{
  "arch": "unet",
  "model": "segmentation model",
  "dataset": "drawn small creatures on textured ground",
  "train_examples": 203450,
  "image_size": 48,
  "crop_scale_min": 1,
  "horizontal_flip": true,
  "num_classes": 3,
  "norm": "batchnorm",
  "hidden_act": "relu",
  "pixel_unshuffle": 2,
  "widths": [48, 96, 144],
  "blocks_per_level": 3,
  "block": "plain",
  "attention": false,
  "upsampling": "nearest_conv",
  "label_smoothing": 0.05,
  "init": "small_normal",
  "optimizer": "adamw",
  "learning_rate": 0.0017,
  "beta1": 0.95,
  "beta2": 0.999,
  "eps": 1e-08,
  "max_grad_norm": 0.5,
  "max_steps": 39200,
  "batch_size": 128,
  "epochs": 24.7,
  "lr_schedule": "wsd",
  "decay_fraction": 0.2,
  "final_lr_fraction": 0,
  "warmup_steps": 780,
  "weight_decay": 0.0
}
Rows from block 4 of a small segmentation model, named by matrix and row number. Each number is 128 + 24 x the weight over its row's rms, rounded and kept within 0 to 255. All counts start at 0. Numbers have three digits each.
After each channel's rows are labels from the 100 images, of 14976, where the channel reaches its highest value: "responds to" is what is common among them; "colour at peak" is the nearest of a few named colours to the mean colour under the peak. Only what is clearly more common there than usual is listed. The data: drawn small creatures on textured ground.
# conv: 3x3 conv (model.enc.1.1.conv.weight, 96x96x3x3, each kernel summed), inputs 0-95

conv.75:108130063083117110131151140106149131107119121122154075153127132125081123131115140118120136116144177129138132130145015117119139152135118107131106131115148125129129133149152104126107119095104145143129137116136137116067134114127136125107127040150148137136135136137143143113109142111134107148
responds to: orange; starfish; yellow
colour at peak: black

conv.93:143117096118101164136126176121119086148114049163159120131120138100139085142118117121110126103085133132122122131126101131123138141128124167148096103144088083112125108144108134102122127119101127125147171141075116131100103127121105120080112126123120110156126090106141119051114131113097133134
responds to: dragonfly
colour at peak: black

conv.86:121144154145093116112138139114106086145131150148108116167106146176129127130128120105142092134112119097093147149121149127101085145155124107140104105124095109112141084138090106181128108097101088103124114145121110125138119155105086112099096140156064147110145116143105149128156084099159095121
responds to: red; snake
colour at peak: grey

conv.3:080116113094087131149133139096143097129161108148086112110161144114139133132105083135084113118119138100138084129166118153134085168109073138132141148136137126098123154111114150116127109114117168154135140161095122128124104139183121116124115128075124109119065134142104096155127103124133109113
responds to: black; snake
colour at peak: black

conv.71:125128152104083135143153153094120086140107109157092137133121120139163098102092128159141112142136110120101133114105111136140131117133131142083135100088149064100126139148115099102111152134140120104150154141114138113147130115167115135136088139080142102122087141091110102094064095100114096113
responds to: spider; red
colour at peak: grey

conv.74:077165130139163136111118144137125108112151151120077108112129138128114130130088090149119122152104140153106104151126142152155074150147093114088103116140097093071152102106142091121139079116133137111104142148134142117098132096125123097109125127082111156152074143116121108140102167121110108111
responds to: red
colour at peak: grey

conv.79:096147118075150141110098128136072107133138127124177130100145180156091149149110104112102115133067112115120119141135118111110106131125147098149156102132058146145124120128120126129113114113098106103114122145123089079098087068084128144103116129110152146140129124126141158139128105119133145133
responds to: red
colour at peak: grey

conv.55:135122090114111137139125110120101088171109075142175103131152169188102166120106116085084122141138142117095127105128146147128145115101129127123150119115102104119145143116128154126135125131107152135102160140116108125073104131118156094065110139090125111105144144118078152106109131123106155106
responds to: jellyfish; red; crab
colour at peak: grey

conv.16:103105106092185118156130124117117126111156129140173113141131126164107053152124109094113120166073137116164139119111141127143147111113075089114133143123105095135117148136128103127100131111108089144123140107128149121112112108160095106117150091091122116122109086089126131120096128104168152114
responds to: plain; red; crab
colour at peak: grey

conv.63:123143168118078097114133084115118151101126152111154108126110112102172102113113100116111105084139147119136123105116057095140101169129081186126136157101148119120133126110132117122156113134098086130136094160143154113114123145139090104088127106115099154132107126087123129128114108113090120134
responds to: turtle; black
colour at peak: brown

conv.30:109103148134119120121091115095104152158117143126116082141134102123159136139097097114108105139092117124137094099115154102115109096125093149147118070124126154146111106109112075132089132129102107131111119108109127066153113113132157133067094126115142137116111128080121105150113102112102108074
responds to: turtle
colour at peak: grey

conv.33:123137099071084113110087125119144117106111138131117077110146121149087128124158146079070126114118160121106128139108139141116095121110122151116084104089147143125096089148126133134114093102098145120114139102114104141071097170129157142139111137153148096101136113126126127144148146098125085156
responds to: crab; spider
colour at peak: grey

conv.19:147143119099107125134119157152124082116101097137145099119125194116104126162107089118159119070094134122109108122144062138139135138128080103118116115135128119103113135140123132127093136141114128094131199109055123113114132107140140126093142114139129111142120120146113114068124113139126108138
responds to: black
colour at peak: brown

conv.6:089115116127159134089117124130133163135140150120137105121125112103078129121101113139139114133096136111124124135130005105120121121147102110124097118111099108143101135115144134107100113108125107121134114096144148137149116114148099105046128099113126136119117115122133122124096142078094106123
responds to: yellow; turtle
colour at peak: grey

conv.84:100122109137142126143094131128083136110127107095146167167116126129117056120130137113147156110123081122168138145084118162104135117144134096156153064102120129131130119130083152168112126179128092104130120124132116163119136145168114132153127130097158143109167114114126116106115153105168139152
responds to: red; plain; butterfly
colour at peak: grey

conv.21:117131120114145096120135079133130151081165198091144113112089062121115118111140109132131134113114116122132127117088117119118124130124112124107139121082132118122139116141085125117146129127112110147143053181172142112135115126132113119137142113087105119149154122111131097201115108149111123117
responds to: orange; yellow; starfish
colour at peak: brown

conv.44:123130129143117114117124127111112101108131122121135097127124086119128125094141117141116068145062130077131135134130114111121100147125127141165114087149108072123133076149112139162155136104071116112115102154143127111103070114102143104109113129098136094172131119167105120121129141167126110171
responds to: red; butterfly
colour at peak: grey

conv.59:078092095123150124113175156121136123143134126131136078144111138094142066114126125144164119113144131131137134132156028134126139132152113104118111122147140139127151146130103127139130119168121123146138127126117149095116119145110155136093152032136151112132135133129133155113104155100131129132
responds to: spider; yellow; white
colour at peak: brown

conv.66:126102108131133127108155122100150131126119140134118116122130142139162103126084101152120142119155107112140127127128077154157165131107101146109125139116098131060117128146154105148102159112154132112140173152117151160149158123129083143116136113080110072089106142128092124138078104116128079078
responds to: red; dragonfly; crab
colour at peak: pink

conv.10:114100019123114131069125127111123126093129098098110124091135149142093127137133132128117102122126139114130119118150113093142112104111101076132129116159125116097143134128105052111136132100126114135137116128128131096099114109120141110178118111096148123152135131139096113136145138083133162115
responds to: starfish; white; yellow
colour at peak: black

conv.77:097102148109114141133094075130165111101130129085116128072153120142137118135129123128086147155132147132104105103115139135114116149083140133141123127122145142077115134135126146109131107141110144102145119144129081110134107110160107131153114107084109100179110110089092059132074165147131118130
responds to: crab; red
colour at peak: grey

conv.34:104143093082141170139118110115148131111111103085152133142130094084091155131112077129107085104126104108118126143098111143129104124107115122143126159108125150140129144109135129133135095067117120095149138149101097171115141092133148067110131107097098096145137140154113069097116123131108125122
responds to: spider; red; blue
colour at peak: grey

conv.27:120098105115087017131138117116127123093149140110147083133030133131126108120118116118127127113122141127124124128118077076126131150126117107130142133131116141142107113128087093135166134133112120175129088146145111118101122146114125122117134091137121110144120117137122136165137115118129154123
responds to: beetle
colour at peak: brown

conv.87:138130115139079109120120188121107105158114081147129109091129158116116148096141121119127113091138111142108137120109126139126125139106130123087127134124137117141106130124075123110116138154127129093159129116067119098126123097099145126115147124092183138137102125126131076050135097100172093132
responds to: yellow
colour at peak: brown

conv.22:124121117115103044121129135136124117118188123095135102113038110145123097109119111123145126120118131137121140129103103106128135144106114127102159145122137127122110139131090093110156147124133137214164072126157143131126131116127121143114138127112152114148121142141131104158128110126087163111
responds to: yellow
colour at peak: grey

conv.8:102124116135151157112152089090085110140133112146113170124117091151158073123116155126097122156157102122111094127149146157130130106107120108127109110118128136108133107136148092144152145152085134117083100134137126085155095124123100115088118123100071103131127121091104099130150152148144137063
responds to: starfish
colour at peak: grey

conv.68:133153123137075140129135090123078151115071178121152103117130116112110113088107128098105142133125153111166129128088119124090106144129127099135161102088107104116075123116114112135115117102149155112149127157090108120112108156122082126133110121108098097093135136136099165130117125119112065116
responds to: spider; butterfly
colour at peak: grey

conv.95:152150132145124120102160128144138147138138115107092133109113163177124089114159134099135125127159070120128125117131122128127157150134131124098166101116194124137124108176105107144153132164145107131137101133133130109134153128152147105124119146086146112089102119118114065138092050120133123093
responds to: red; starfish; plain
colour at peak: grey

conv.24:094124130131137118163106096096104119119130143096108097145115111107117129142110101098157106139097168077121103142149122125106121066136112135138096108125157151105162136127110065117136117083131122133125130124133099094109086111126163111104061144124136069111155133148110104140144122109120098141
responds to: crab; spider; red
colour at peak: red

conv.14:135124133147139210117145107110109145176113122177118128095182105130123076116154101140110137135134107118132151111112118158121118111134114130122127129115127151133185132128086126137124113106119128066151128148120123111145129127126124110127115113081140135145137109089143076075069130135126088127
responds to: orange
colour at peak: brown

conv.67:115123101109133122140115122153111175100113152125126097111112156067104102125124123095112116136082133151134105090107064139116097138115138123119117123138153149127139072104136100105100126088114126127134157128098100118109119101156132113093128109127127151104104115145153132116152126127135040080
responds to: starfish; orange; yellow
colour at peak: brown

conv.70:124124135147135129176133125142138106118122136133041134111151125104098126085125107119127126134095130116143119098154139151112092097114124125122114093113181118096139092125103148069158089125095081136107155127143134108114134121171104106080106116154119117137087118104109082147139112118122111145
responds to: jellyfish; crab
colour at peak: grey

conv.9:152143127118132145079095108118122142113150134109133118096165107117149153075090178126106096087129101122134100097154115117075108136085119131073148100146090096117120108139074142099135089124142107134131143134131116133128084115114120100130131146097136154115129082115116104122106098128140136086
responds to: white
colour at peak: black

conv.46:121116109130137126140131151160121095134117111150207066134122193123146101121143110121131152096114118146146143096132095141129137098117103115121102138175137136144140142126102136083104124142142095104136187125122122114154115099137131129153144084135149108150142134092135107058138127124163109148
responds to: black
colour at peak: grey

conv.45:113140103100165151114120129177106116102133065091142140170090074137116172157133114125098119165128115111119151121126167134102167129111137146140125118167117085137130120136130154150149110118105119109070085163162126126144148085113123145127140120102139123124109105112121142129145095149178145127
responds to: starfish; red
colour at peak: grey

conv.26:119108072126112135135104128109113131145104113143116108113154129120118096121106113112113120098123142129122115097133080173095114122101092121124085120155103146110128113152109133126110093101144122112160182176103117095125124133130126139150142028112149094104137101143096110107117140147128082136
responds to: yellow; starfish
colour at peak: brown

conv.89:087135149165102100133108110155101110157109140130154148126140125101123116118132139116119134133099051123116109125074049140069113132115142111124113119109132136119110117150173153136132132133117124134137127175140069184141110138140112122124127111101128131093118070144153129133145139135151105127
responds to: white
colour at peak: white